{"arch": "transformer_decoder", "model": "autoregressive pixel model", "dataset": "made-up ball-and-stick molecule models", "train_examples": 195000, "image_size": 20, "horizontal_flip": true, "levels_per_channel": 4, "vocab_size": 65, "width": 192, "layers": 10, "norm": "layernorm", "norm_position": "res_post", "activation": "swiglu", "mlp_ratio": 3, "head_dim": 48, "fused_qkv": false, "bias": "none", "qk_norm": false, "parallel_block": false, "inner_norm": false, "drop_path": 0.05, "positions": "learned", "tie_embeddings": false, "init": "xavier_uniform", "optimizer": "muon", "muon_scale": "original", "lr": 0.0088, "momentum": 0.95, "nesterov": true, "orthogonalizer": "newton_schulz_5", "adamw_lr_other_params": 0.0021, "grad_clip": 1.0, "steps": 9800, "batch_size": 128, "epochs": 6.4, "lr_schedule": "linear", "final_lr_fraction": 0.1, "warmup_steps": 980, "weight_decay": 0.05, "adamw_weight_decay_other_params": 0.05}
Rows from block 3, named by matrix and row number. Rows with one number belong to one neuron. Each number is 128 + 24 x the weight over its row's rms, rounded and kept within 0 to 255. All counts start at 0. Numbers have three digits each. After the name is the row's rms in percent of the matrix's.
# gate: MLP gate (model.blocks.3.mlp.gate.weight, 576x192), inputs 0-47
# fc1: MLP up (model.blocks.3.mlp.fc1.weight, 576x192), inputs 0-47
# fc2: MLP down (model.blocks.3.mlp.fc2.weight, 192x576, transposed), outputs 0-47
gate.439 087:174130124108098116106164129172140141143096137139138118083125109127117100151100119143114153128112163156118148123108131096131121168161112118146124
gate.440 124:138113168104141129113103122092098084116154113120166146092100147156118151080078134145109113144135141113147105157111094127138110129100111171124119
gate.441 104:160146128108178110140155102120112100115100154131138165126118128136137159101124111141085161128150167127134147150103151111116121168104147099177192
gate.442 007:131136088120104133133109089140131153136124125090137140096144109112137071127135105078096135155126104150132166111158115116121103138137107133120146
gate.443 007:161134120093090113121109100145119164153120144168140087141108145098108160163120153081092114103127169107157104154052113112158181138119120068148129
gate.444 131:086125123124105138118124096163138075113148123087118090132171103158120161148141179171131152134112116135146130126152119085111123166134159107144155
gate.445 075:135091134118128081110140067126097110097119134139167128098129129119121095147104131112108134083155121126158121141132100126144177096132126107146102
gate.446 009:146146159127132154123172117081139101147106190155161157158132097160070123131094147127131105115083107157142148168101153131109099086118110115144140
gate.447 120:119119150131124172132140109136120185176137130142131104133124134131098110152118123162135184116113160126124141103143099153084129130118173115127173
gate.448 013:086142114136105163109100118150156139152182156149127105153128140107098155131126179102128106118129114122118100137131129152085145098168115139142100
gate.449 124:139138149127140099093156143142109138113146181141105091121085156127134120124134144134092125129106147135103149132106115155079121128111115126120142
gate.450 126:085138133165088163148114175098132136120121158118112102163149110128140107124121107128131139109107143143125125092101096101124132108125094153084145
gate.451 050:167158118079103136114119135133110171131121122092111070156149159124123096113120121158165146097154116137118131135107122142121148125128137112131177
gate.452 113:187111137135156128079083103114176153123113133114113092097078145134173083121118153111092095169115106136160116121092125078084156096111158125093166
gate.453 071:132104139103104125157111110152117154122138126143143108137121155133179180125138126131123104153117087111118144142118151147146153102177110119126132
gate.454 135:101117125125125131088126143123138141101128113113144108144139170155135115110148105135117143149150101127160089121163156129140104119087130149097093
gate.455 117:117109113133125129165109113159193110084169144092105114130133101122149121160106159119166085087161104126168133097139139126085113132104133102125112
gate.456 098:146130138138084166094135067114136129112141131141134181138155172118103110104159161150144167084120169123107137133098137134123149177129113127122140
gate.457 100:103134101091142123105138121132146137125109169106087135102107142095104167076138108157138137137154146125087197116109088143117182152124117134108129
gate.458 127:104114099113108096130155158186129163111123100116174119131160149112135118122169131123126118102129135127136160157114140130155120090065101137116107
gate.459 123:091139130084120112118092117122122132099156160168124107134181122174088113090156148116173130106178110101137151144126140165098134150134172100153075
gate.460 111:130140146116117132103137179113143137159124166210122102136161153106101073133140125108132086158162170104134131109129131093154141115123126095143140
gate.461 114:118121127135155115123121162156147140138112141134170125129122121126119135130110127153098109132167149154079130096129115115143141181113175148164153
gate.462 008:099138105124100134166108146163146105162134156123139149114092132146132141117163132125132113102136066138101119117129114101124132159151092101135122
gate.463 022:133080179128114107131115141174150146170092121111087076117127127130156109172135092139122125147110127143121112133098110110129109087137137141087103
gate.464 013:162147134153114134183123091089141123108121134111147110154154132130149101138091150119121128141126109108151143130173175132178113139126134172152135
gate.465 114:113143142136110168159099100137111160114174097136107098175123102141136158140116145132116100114128121112150149114142105148112140137123131136106078
gate.466 074:125149169145118107093127102127127105139136117106125122131099108144146129104110059144133136172131114134063164150124096088109129143116096161137107
gate.467 119:144116130132139096159151122118123140181115129178158095134104141166141122123143069099110121133132165146102152157123111126176070101143148102106112
gate.468 142:143124114140118146126120093105140117153144139109120119135087115141162091168143119111151147123130167083131114158110102127134087148127126135112129
gate.469 107:127131066080160126104158161126123105143125123151086096133120154156132120166100154140088088141106131134108093150133134136122138085133153117111108
gate.470 122:125087124126155106119151136109090168136147114110117148114204141136156093108138139169114140116117111103125137120137137129160130139140144171108133
gate.471 118:132152159158104127104111118164136179130177117107088119128128119134154116187079111132098169126153153144150120103160097123141108090118107122105158
gate.472 107:118155120129101124127115141136070119130141129149135109104143103154170110115136117130124127137138148135112116136138108104122122102102157145084120
gate.473 108:101148113122142141128119127180144160137158144116131124081122160148157098129123153096084133125117148104114151095155125093179154124113128168097093
gate.474 013:079146138114145139107130150135154174131128181135134159124086133150140128119105144178095115112104092103109127135159110090115164116137099107104145
gate.475 128:130152167147094176093144134120143102151140106149131120127088135100102102135120130154102186110103118126166117125114111126097125192110101073125145
gate.476 012:087134097104108191127158113123136161143128124159124157126141129137144121135162151121142130102129112132153148131147136082115153117131099135133128
gate.477 129:126111112168151149092133119163140150141142119154167149144141159093132120114081103159134162120103106127133079104116158120180148096128096134126104
gate.478 109:137145147173148161142144137101134109120099138180109120119104113109158127155099133132145111132142137155173094091099095089111108138159119131124165
gate.479 009:139112145149153144138118152174105134117086113132161098175124118095099121125162133146148175116104132092137130158115117179154101166119136106147152
gate.480 019:148191130079102130124125130152136148116125117133111176070159156175143118150157119109155116128136087146124125114074091135150131131139124145100118
gate.481 116:111153154121091118108109143161160137103153132132115114124158102191179143118113179142117146140141118107137128133169147132149121133098135154119135
gate.482 145:131148130141132121121100124117119156191110161104186135112125099149097091168097118170090115129154097111102153103087130133166145133092148156138143
gate.483 092:173121154153160121111136141117147130173164140115138087161128139120152157100155155140154145132164148114139126154124129115159100101155155113162133
gate.484 093:123130162142170132088130116097088103137154138134121158124154134155106123118084095148159159127131121137139131102124149066099147129109122122108171
gate.485 109:150130168097145124134122111148120094143156128074169136121148148141123132114098125146118147123111140121094120140072119123082121140138101143118119
gate.486 127:116106151134109155120089137156191119083114134172135115115136040147152157118124175139155124099097099137147191132127113158132150154084136118134133
gate.487 118:105142163139105122192122150150139123128139127139096136131132177179108101117132130171111086125131149082083132140151123089125120118125152145095149
gate.488 133:165109112096117142133159189088120161114124098143131109128073167129114132112125127159114133094105166125132144124126130156164119120147147125098120
gate.489 132:110112121143123154148132154158119159068124147143154104134130161139129117107141149150111109138185153151151149104117142112156147128173140131094113
gate.490 051:171113162102117122139115143104126131058128129073127153130198134137136063108099120150135123152178109120090118097118151135089121123128085137121152
gate.491 086:074172156121143137125150165162129064135122168122146142134147136143166129138129063120115175145134095098124117178167098108118144107131119138098103
gate.492 125:125119084131111124136137103127125184118142119115130112118114165116126119131101113058106121116140104152166153123153121079145159075110167119150157
gate.493 149:144130127139113145144120116095117119149138156144119139155142179107126144121165142147107185107116163097132150156107123137126132120098150118090141
gate.494 117:133092144176152148124139117117148134148152125128122160091102097098147102148146150114136155144175134119123109111124116079122162120162148159088130
gate.495 098:110124114149114122153164126101167127140147149141142120102137096159166120117124119172157155119172136164148106121133122152133143099143135115169134
gate.496 019:106155086106146163116097143167104123086131086116148127075109104155123162109112107150167151144152145094140117151146089129081188139139141139104134
gate.497 130:123120127096131103122129129162136097173124108122142134118118124167148128141129126109129126119109148141135126139141133117137088110151169141121108
gate.498 011:138156168143130102093143149109109148125085113151110133138159126123126144169086074126153097127109118145120117148139126129171179121130142126109137
gate.499 104:136113139176144141133155131143099149131141113120158135095146120114110167128103120119109136102118138150146224127153135114113126142090118128161151
gate.500 122:153152109076118093164109119149113135182149144107149130121132115105122145122121125146132190083096110139146100133134121135159120080133086113152126
gate.501 049:158144133075159091114136157133141097097137102173136161119095118113121111153115115113106123103152114092127123109124113154134112099159175140103137
gate.502 112:138108118168134144102135136128093145146142118095139105146097123149160130088128139092137123126136138125133114143123130124164147131149114167137166
gate.503 096:123118135104114148148149145123157122145099142121105142083137124098190167118154089102167148101091116118159131130115153104151116135133096111112108
gate.504 125:126118128131122103129104174092180135115120150120123111138130122147114123127095139125136121155129168172115114104120128093126145117200130122090146
gate.505 120:131118112118102050099111114139077120113137173114154113115136139135107169149145109106143123154138146137107109111136112101079109128131125135099155
gate.506 012:108096134082116144092116178155144127087105098118144137092146141113137141108111123095137110131138178109130125151123114127118132112144100145128147
gate.507 010:119100130085143169125123117171105136155112159096097108164126165087128103115093141148087138092107114091148169153131160110132096154124094114133126
gate.508 011:160116146160174110167149138177158158139139133114141081204081110146159080144140154094113145103136134174128149130112105097129135129121115094098128
gate.509 010:135130124167114149121108176131161131106167066129136144116119133129142109138140171122102139094129109138106132156100107091129108172131108145136138
gate.510 145:131182121115132157136122110129137127150120130159121117133139133142152120131100100136125120151139141162126143098128155086123137110185097124177212
gate.511 114:099159138096146093129117140159100161125126137134131091146137135158086115115111131124138129122152082127136085142153109137125142128124162136116143
gate.512 120:147140158148148132141155106100097184134094119141148147167139105120116155219101149141157103094069114136112173154161109090098139117122156123128143
gate.513 101:150095090144114135131100139149142136135147080151138115148113152091125125126137154151127109107162141143141156095144113109126104106094121103151073
gate.514 107:143106117131141075157142144111155115125110135116100119093121131081121093087154113154134140125107168116175143146153114172147106158123087125145134
gate.515 129:116109140123062131107131129115168170108113173156131113119138105141148120137110134132148110139142116123147136100146143157131092113130076111138131
gate.516 127:111091129099135128161128123136120119143110124099140105131111107114105092114120148074091132155152145163124135117126140163143166144139172109141156
gate.517 134:151136141170120133130119144087142136148138164159159126138137163127155088100105145179145121121162117115130157102155154151164099134147139132173109
gate.518 113:112151106078116154099139104073126146124092104088122096110120118097131107108170118115088147156110146147150077149140104125158094095166113114176132
fc1.439 067:102113127157159124170127136101125109099145105110104112188174150100174118086163126117135120142150109115140131142137131135121152135092144134130145
fc1.440 123:113101127168131086094137117137145158112113148132120148145190176103152129165134158129162121094107119164095137099115156134167143101176138070167138
fc1.441 112:049098127148126141116148135154138087127112084172167124150123148122092155075179132123158119118115126118127090119155134096122157121130133114123082
fc1.442 011:107089102115099113133140081139134141110072105163107110109119091161118158150126135167114129108128105133092137133133108120137121133108137141072138
fc1.443 011:097126121137107127116141151106117134106146155116091136162088150116084129172139110155115106108166101154164149100137112109092112122109121134148111
fc1.444 122:173158142152148122104141133128110136120124169156119120172118117092139104104103105055091152101122131139136126150108122136132165131129115120090130
fc1.445 084:136120121150159131122113156108158130102147104158121113170113119135110101118158192090139137120128174154140150074117166077107170144107148166133115
fc1.446 011:122169128129121135112135161146077104151092126159098085117121106121073157131180126101103124130137132123144135101145115122160150123117102132148123
fc1.447 126:128115142124162137097123124116156111117153093116127140121119072161101151141144133078143126136137139113151099139135085066155113085114088167140140
fc1.448 010:134148162112137132153130098154134137137125106142125157131133149140112144088116144135141093173136117165125128134105188133139115127174123158160154
fc1.449 129:130126095097140132107121082157146087137135165133107092162093090163144084147135112104166166120119117180144176083119100121100103137148093095129149
fc1.450 120:133115168137159110147103127151152101110105142115121119148102129085102175116127157158138113128102122100134114121162150135131154138137128147149114
fc1.451 054:135131159134093122165126110118126131130131141110149127088138159115128134130122097126145131055154138137111116108109153105118194088076131147120110
fc1.452 128:132111132135128131168135116148163117102136158139102120126132056142120129120086114115141132084144110145121125122110113156116101133100190144111135
fc1.453 067:124084121140127147156101080150130145144152097115156129159136131120184180112157130143166130132103098098125130126144162138120122143142106124142141
fc1.454 098:111115140123157117079138151135115147102135117133160108131141178163124146101125103144121113174137118138168092104139155143121116142085132178107105
fc1.455 137:157113136151111140147166161129123151150144154143128123103153134164094130139157162127155129100109150082094148150113161168145144130043130148167121
fc1.456 105:120154146102111093099165116154123126084116098123108170125121142154152112130154148132134123108119129133122127160071134131133143122089124158082135
fc1.457 110:152105138116089129127144176118125086108089196118123142126097131140134138140150137149107163112118099129124095143139146147150093104120125115124120
fc1.458 125:122117147133162150117133091066101123153126150128108124120069092131133147146113125126124116148130132155153155122142129106123129134173124144122147
fc1.459 143:123161095097136121131118122139118099103131133186124134160144054174154150139152148078126107117152164170147106113132140148152111133151125116119117
fc1.460 090:146133159121111137093130177092135118163131166187104107151154142126095070118143135107127093169138169079114136113125134128150128128114135120150127
fc1.461 106:150133104133115093127117153163178181149106123147170121132136121113107149122097132170095125112135152152066131089137124103159126157127157150164141
fc1.462 012:097136160165120119155093140122157081160103100177115097195125155131124079114126123122117147126143108140151157153101133152128119146106136117166069
fc1.463 021:148123134140109165118167141134123098118163133094141127150053158136134140078139143122139120133172138170108115116163132080117116155120186107115111
fc1.464 014:111113136102096130151126122119087118163133171129146105137129127174152086106154151105161119128111135124091152126161118125131115129137139120154121
fc1.465 128:163111112137142127129133131157169090116133117140105151158123102130126149103108159148120135111124083118154119124112132059121137148084110134158129
fc1.466 071:130120115126139172164134164150132150114121142179124129124152145119113128152153196127109120096136142118165090127129171161141117128152144108121165
fc1.467 124:126147085123106158130102188073179154120082145114114166124106102134135118119155156102092141107089097108157155112108177145110134135108106129131144
fc1.468 126:117167143131121093121155143128144170117113114143149147136097137175131159118097146102151133121120093167105145098124165113125177107118132118162133
fc1.469 099:125149100098148123111154135105136099136111111175090092153136164165082124181103140150089091122074120141107075101126123152118131080149151122110154
fc1.470 118:162158145126105119151138095125134165154146135141128145130116130101139129116148084121091112169106110129162152116155120115116154137179131108153094
fc1.471 109:145118138133099177139092154150155171132121134171122131131109106144156104129121075144088114132155137081133116145143120125118152115112120124124134
fc1.472 117:145130164140125094139129149175160136088153168128110163149101122086096121155153143144126145132127084168111140105151121124141141134143122141138162
fc1.473 129:114121086146112095094117133104126116117124141132153153150122112098089148140176141130144139175155117093139114131109138146070101114189119103117147
fc1.474 013:142154126156126142120146143149130098112129067155147131133143090107072113117146109136165119131143159104104141143103120184145139098125149149163133
fc1.475 135:171128101078167148120102116103154120106115103136162113112160114111166161098146124107136125121141125134151113113123147145117166116099111114172114
fc1.476 011:130114121148153114106150101143090166096145109134101114094120104143127127113101118134125152130141097127128124100090149150101152113151153098152137
fc1.477 127:147161125166162136115140154106125111162118122164125143157139124110131105123097109125147115120147120127130084139106156101121145152148112146097160
fc1.478 107:147125131139164111133133135122137107129112104150112149110133105146161127139101129118134132128127129181145106103081108101107112105165176156117185
fc1.479 010:130133152132156129160127146129118152096161115110087126100162157134102116119097114120134085170170140128148106130141127135098102135137143119112133
fc1.480 018:120078119198139131151122110085096079122143115139144068151092110116110102137118133129100140144141156127136120122130131112129158147139141099151106
fc1.481 112:107140074142163118098108128148132135107106112135070113132137158164137142133123157125103161107124116124103083079093116142126121118142151093154102
fc1.482 145:153136120101137139110119074138182126162122150136151156115120135128151145134102105148139161093132074100143132123117141156114158065108149112151130
fc1.483 103:186145126159180113107120121119138190154127125104133124117125130122161128121133148130139129156170138131108056143176147131173111110165137105110149
fc1.484 082:147104104110095124160145146161148132133097112126115115128101120112140126112159182106120107148114133117162131153141090181151124135146122127124132
fc1.485 098:151118153090144132137117130140123096148168118093167131114121140138125138090105106151124143115094156106086134154067114123087122138132111147125131
fc1.486 131:104136134086136130152139135138141113091129146155123071064163108143100143150137135117124121073114123113123134138111118152105152145081144180148139
fc1.487 124:129140142158135107136156138113146128150139123153112119121120147141181128160140119128135093110109098120123117103139089063101120124141130137140143
fc1.488 134:095143131114091128116162119114134129134112129089094112157117131116105089100139131141135155189123127112106095129112153112179152153091102145147131
fc1.489 107:146112126160133157153101143165103124101124155179134103160135124119089102127129108142120123106175138151145141088142135133139146119165116127083107
fc1.490 048:132120125096121097137116097128124101147139103143124103088064140104123173136128113115108125130096125119147150133122100126177112128108177141134093
fc1.491 085:089162131108138136143144172151123071138100175113140148146145149164157121117138077115124168117136108109141126167173080119111142110119111129103093
fc1.492 116:114124124107113131141108176100122130092146080134094133150149112101157137129148107139122112141110091115102087121118127114156088130152126107153134
fc1.493 143:154126132140111139190113104117129127160160129064103130092114143114160157144169126111143149142126158111133132116108094105115111165067191138101163
fc1.494 115:139136143154138139156126130128173107113145146174132141099122155157126127126140170159175135122146169138122148123093125138128145131093189135101141
fc1.495 105:136125132121159144099130165086110138116068120161093132108134157168105128143146100117168145142122100122089143132123140173147113207090091144100123
fc1.496 021:127182181117145144133073125104102146106097100128103125134150105132149161132099092109142084092137136087134118095128099107146139138132110078168093
fc1.497 125:156098145176100131121143112131148140094115145152131125114155147107144121118153090135150134099137102086138145102107179143134175102112071136120134
fc1.498 010:141136103107094127136118153123113164130124147113137111175112102150117133146117142164139134136150162129102085144170139163093147099120124133111113
fc1.499 127:122138167118119121173106115111131140103098146098097133097095134162106135137135116182123136112114168123128176090131084133076102086103166134099146
fc1.500 099:093149089113102147112113099123110144109120136120112170105153117118092164151128121186134157114122118143147143112093126164205127094128160136126129
fc1.501 042:104120129177101132166108080143082137160124152113142102123144135143139142101125151125157123142116130156128136153135146085120141156108077115156132
fc1.502 124:116177117123123138092143118124177159161126124162153132147128111091121108127112128160144137140121154145111178116114149152121098110086111085105092
fc1.503 113:139140108114184110128143112086145141131125161133158099144087118096078122148088143175131093134163113122141122091102132141110142135099149116108136
fc1.504 103:081089162091114123088102135089156120104129123087108142137134154146145089142152079137122123115143128178133073127137123091138162157193129127123136
fc1.505 127:146132099126121125134174097078121132116105139098120091138099095170134144138155100114112102120121150137159133072172125109114098125133138142102166
fc1.506 010:146103129161136170138098120095144137134113132092144096120153120091125126134144102107107103110163138086116131127131148162131136123141127153145111
fc1.507 009:176088149124168044136151152122145114130123094133100142126116099129107118100138145122146155120092112144121087120112113099159130071105096150147111
fc1.508 011:118121098120109116145135101145136146188143124114129120144142111168159078117094148177146153113126163167137135157087117125150151132126085120095098
fc1.509 013:160163109124130095126096109187161139095177090116132138146096132158165115072136126148116132081097157147143151144128089158140166130108152123127142
fc1.510 150:120148176128136123166073094122138140132067120151103147108135097129142165144133125152124161081134146142126125132162123139097111140079140156147111
fc1.511 131:159106110143110134089124115145133130134127129092156135107120146121138131127156108131117156124087155116089117181101113151084153090134047140154147
fc1.512 131:112103161097111109121117145135141082106141127093085128103150129160111119097152116138092144156140124134139096122128144161128123126170131133144150
fc1.513 091:115103162123127095138143138141112123105129160087149139108114145108095086162108114113143130145105101095095084141151152118159129131101157160144138
fc1.514 097:122077128116144118139116128103130096040117164145102089115123126120140101109146129173141165132117178131086147135171109150148095132143121145119107
fc1.515 118:063138169137164115140168117081102131184147142167092127169102132120126139138140096162103138153092129143132174128074141116134142114115107137179114
fc1.516 134:114091130082130132140152126168122146138116133082128157118129151077154123091131110128138123109105153105134126097121113132166192106143130129134090
fc1.517 124:104130106107129136169115161115117136169158126144077166150138092161135158141109131162149151142168126150067146158117127101117142138148122135123163
fc1.518 144:144137164163166126100152100131101141135140144107156182149132165141136160100129148187125164134095105129141138113135097147112139166088109140097138
fc2.439 079:185129126121150098090137137163140117135100123142136122114142100121118137144093133146139148134111149151084155131093140095143180134172082116142130
fc2.440 113:146133140099115157154111145141142107151193119178132124144080142150103135097104112146128150155141121142167114168137107107111108182116161121115122
fc2.441 109:134103157122094153067119114073118141069099137150118124086151146116195108151126144121125103141144121087162147111108132137139126116115135121125127
fc2.442 013:093117147136097086135099101129136167115094110155129140119154092171122153111092114136112103096095098129126128123115084116142123112136103146083110
fc2.443 014:097102095129094110086127150111144133129136148165107142130113176118107134174134109174156089085156090104158156107133146089141119135113101123162106
fc2.444 114:111121142128109088121147113124125114154134113135141131175122129163146123159131114151151145133174122136144161112155109124136148160153138132136165
fc2.445 072:090107131113112103106142134163127117125089097142148128156103141123134144138119101139120132164140109125101098153135128162166087114143097117102113
fc2.446 014:152156120125109124141156151135092101137078121176104101147137111123108150125173147127093156155106099120101083136120139102148149122112126124143157
fc2.447 114:076163106169105118138128129145090100106157163144124138161132155088139114120110151124124086119087104172108169146176182197129147129105142154139130
fc2.448 015:110124136118119090146085107150145100126111098132140121134099119144154110098123129106126097163149126162137132128099164137163116142135136116154102
fc2.449 141:116202144119144131109137143104187087148112102097164126137110127152119155105116170131108125134118105077166127148143137117124073120113120143137146
fc2.450 117:127146153091136130139142146098089171167146158115107107144183137134133092125104069133101143125151151133145126117117114110113136124093126154118140
fc2.451 056:098088112092161161118093096139123147095137115156109157132109083168134151120088115114134108111131134127126140146141117162119142126140136090160141
fc2.452 119:135112172100148142105111129083115117139145080146150126160117152111150152111110104184158141150139166152125105096105141130146162116108057139104140
fc2.453 070:135185116128113081117122133159123157100099191132095123087102108122085106158094157086133126127164124103125099104128087114151192106126133120128122
fc2.454 128:134148157103126123137115132158156106116120164165110126100119123156086151114092162122094132142128151107144095132096136121139158175166139099124113
fc2.455 125:098144138102161125110161120118140133122092118099107116165106120129138125113150176150123148104153117118160076123103115100099141122145104103124132
fc2.456 100:143104121129131136143121130110106159143135156129158099138141099165111138126129088117145132165154121087157122103138118113101094126146095105151072
fc2.457 105:150137135132136128133118108132139163101156139169159110153151156121125112148118135136113143125134143127108132110105178105153139131085153147160098
fc2.458 136:163113113140123142137111175147089142150121118109106128186177128115162158162152138161192112095159152141104077161120127124159097057148111089116136
fc2.459 142:113127121122148103098126106115113160115147139131143116160159103122133080105100161128143120175108096128150158132112109168090135123116138123164112
fc2.460 085:122090085117138114155143102135124119074135097062113168140096136150160160084110148144148150137115145128117123124100139147102133111117141140106112
fc2.461 111:126126150117103173128158127085089127110122129138099161135155158139125131135117104130081121119124120081154175163119142130118125105142135140086118
fc2.462 015:119129119132159081147111143114169089151128104104162096147097163145146090135095122108146128120159119145146157104127111138147152134097106130130097
fc2.463 022:135115149142134079182174124122102152162125136140137101158147138173135153149137100129110154153115106106112113169134136132123116128136144120100086
fc2.464 016:084116125096106118160153109107106115133103137114125130170114081138132084126130177093136143146133122121098138092157124126114099119147152158155098
fc2.465 110:122133118113155171106094125102154173130117138137163098092128146114116135134097123100112137150098144125125155114119147134106063108110125132111170
fc2.466 071:109139154144105157138143105128127102157158140123134166099131111141125107130134060132164121144112115167111180160141141121131150170149151150101114
fc2.467 127:098099170112111141142124063137123107137152114153126069106117131122092092154130121111101102174133113155122133146082127130146165159157166072113153
fc2.468 117:132130125122168142093124100132169132141134150095107132090157150096153117125127141112166097086150138162117128157184153105137149116126149148099100
fc2.469 099:117117152171122125133116130146137162123141126114171142113096105123180146076147113097146164131138134130176182128139124114097118184093132159170130
fc2.470 124:110091150150146104163112143139163117085101111137095088135124095154151161114147159119133130096154134172173079161130100116090107141105116111157105
fc2.471 134:092150107142129091162150149128142141126118087127099110143102151097132147129141104134127136143123096106144126129183150134089062139096081153117125
fc2.472 117:102115146101106160133159080117115139138132109121147137124120102158102104104166132133137131128107163119101117169110157135094130135159138077117137
fc2.473 117:112137145141094178149134138176154182168155147139113157094110091129166111118135115096114142118085143176102161109183108107174112137093129140130108
fc2.474 018:112153123152093154149152133117120121135141127143119114116131135138105137131169112119097124098089084098161117162117095168153132118117167101131161
fc2.475 120:124135149153090098160165182141140177137123125118143128124135149150128134159133135129137145117111137121131133129107146105125098101162126136085165
fc2.476 015:145133132132087094114099101100116152098156122124151106101108095125117099106111104144085144146144143149118119092106131153092151121173152103160173
fc2.477 121:106149138147068133122115104198130106115136102099105117137116139160171123146154159115154133104096123096126132183114109170100111131155102124103071
fc2.478 118:094121134139106111132110171137167114121101136133167145145118142089143126116157127120150138112088111097111180143144136160144138128116080119089157
fc2.479 014:108105141139156130099117131146125105141088099110100175092165104168101097139139139141113097099163136152147130093132146091112102101135166136117133
fc2.480 021:117207146125129140126142142157138116135119117139119146079150154113131109157150098090105111136118095092117154108104094162110124132137130103110150
fc2.481 121:152130144111115191102131110142094133155105126118131168152160156117149097133114095146074103117128133160112160146118108133114091086113127145088152
fc2.482 175:129140108121152098175115160108095146120118119097079124135109121150116148128127155157133129141119156129131098169155150113116068191130147125118088
fc2.483 108:121107108127127140070178124143163071127154151193180103112155114156127127136117123138093118101144128158126121131178124115127126163154107110161105
fc2.484 098:114114132106159123084153147084120110099140159167140154080149159123129108118170119149178157124123095155115126174112176099133195174145071123119166
fc2.485 096:115127082119111135118146165116153132136092153176103102154137128125131142148152146109107128126168097136189107108171134144182118125112158107129124
fc2.486 126:152127094147152115073137154093126146146101102135103152170128160125114145126146139129138124147148132129144071109131126094157114089135131108124131
fc2.487 116:120163089137085116153139112157135105111106090136156129131113114173110093123123130146139152089124169131133164161113109117142122118178154116118148
fc2.488 122:173145064130116165134129114096178128116141090125180090145142115117104173081065104117128131161162147121136147103150131116133141144134108064089145
fc2.489 132:161135118116138089093130120121079109139159141166131114104189154121124127130149104116150128106078101093095167139126169124140140153089154147140113
fc2.490 050:140158164149079114162146097164129115152171128080127127154132135073171128109129126135101132147157127091145148109179123102153165099138106161102149
fc2.491 074:147110131126148106123104107120143202091128096125118089164096127109118134124112188141122128109137150098114111109086145158139111109105116124143140
fc2.492 128:138137125117114106122144113158150147144122143117129164085106102158086116159125135150106118145097080129153143120112184132154163100135148119136147
fc2.493 128:122110146115154137111115127111082132140134131114148096176105125119159119108132106117107138086132124144130124127122127155118138117150099091151121
fc2.494 112:130151139097142094107116153115125128132109102112140101153115134135169158158108099149115123154097083124118109145141109153120127075151105131173130
fc2.495 111:175138159167100158169127112142114129141133121124164133100150136136158092147142112150128144104099155133120141096136118130108088114110131099148143
fc2.496 021:124091104104059076135140121125121165136163145109124198152113125116136086104153177128139148118155131155140112158111151145130142107127143130137093
fc2.497 102:095143095072095100137121112136118087195157143190138145126124095141133081101095137126152109107156154114102135109143123090084165149132123110134143
fc2.498 015:150148175116128133104153141091102130150107134159112143122183100173146152155121126158116112157153151117129104158127130176120142163094095131124145
fc2.499 114:097125135096120122086112128133147094201121133120147104180165115130195132115142153102145140144088132123106097118136156140189136124133128101125105
fc2.500 111:109119125123114166127091139092147134120125125152077117126159155132125130151132088075102115082114160130172135159118171099140113149148124148124123
fc2.501 046:151154142092124134112130191144153082130160102155142167125109134126094130117116138147107126110118126120122128128130070153134134102174161153111158
fc2.502 123:159088129158102151110130115128102114110117170118085108114131135142100120152110125111161122119126106148118163162142125126122184156170153148106141
fc2.503 113:137100144137097142142153118150119089121149108144096124136147133136148146126161093094159149160060150150107121118190136098123110160150126126123118
fc2.504 131:161163115125151111124142133116157096154135143136141148087120130128136131107147079100118158124087139058083172134118184155133098169086116165146130
fc2.505 120:166196133141138115137119127198118149132116123135150148133148106124183156130060157097126123099156100121108131136137095142149125103130135155127090
fc2.506 015:135153136115107131104085102166141098101091091167140146107133116121179135093122090117144101131123125103136154093153105124097125116162099161180149
fc2.507 014:149141108099095081121161124136132094162105139141128158103145127127097111106095171103072159124096115138094111145102162115134161140125124151175106
fc2.508 014:101133123163135075147093163114121175096167152111099118164155148128141112157101130108143097130117114165168098142113130112132148172102107152113095
fc2.509 014:138152103118122111122102135157154160122177085107164141118116133169153099127129136144107099108113126140114138137154098150132112177119107124107141
fc2.510 136:124107112117118170148127114126126141139172109140129128162126157109108132145112114129161124143156121104098138137134109118175134112092067114136104
fc2.511 105:112149101123120140113123192142121156151135131172124156119132148140141107101065154092149130110149096122161162135148127069150126143140159097125129
fc2.512 136:108136133126121107119108129135136121147109151130115124136123157103106101116161128134115120174109140155064153137147134122111118107141157181153099
fc2.513 109:122139112137153115145138171120132137158163138146169105096171126137102105139151087090127143110092131160108123125131153106124144146113097096084093
fc2.514 104:115159111143171163086152129128133127121146141141122124112165095116129112133054124100148112071136124124181130106105120104076146115123103115157126
fc2.515 133:166153111144151161134173092122141123124146118134210125132097153095105126105141107095117153132115132125149125146132101135115132175154121114097138
fc2.516 140:101145162138108163133135117119144125131165106117129144149149164116169115104142119155136102151092109156127124136160128157137093113108076106100093
fc2.517 141:153143124147108156073142091146136091090131140134146084122112149088146111146163141090146141126124114129129124083131122108181137145137132127129088
fc2.518 114:126152132123118157149129161119144112122110104155083073127104109148131139154141123069137127094102136140080091155128080124119095096173121126180124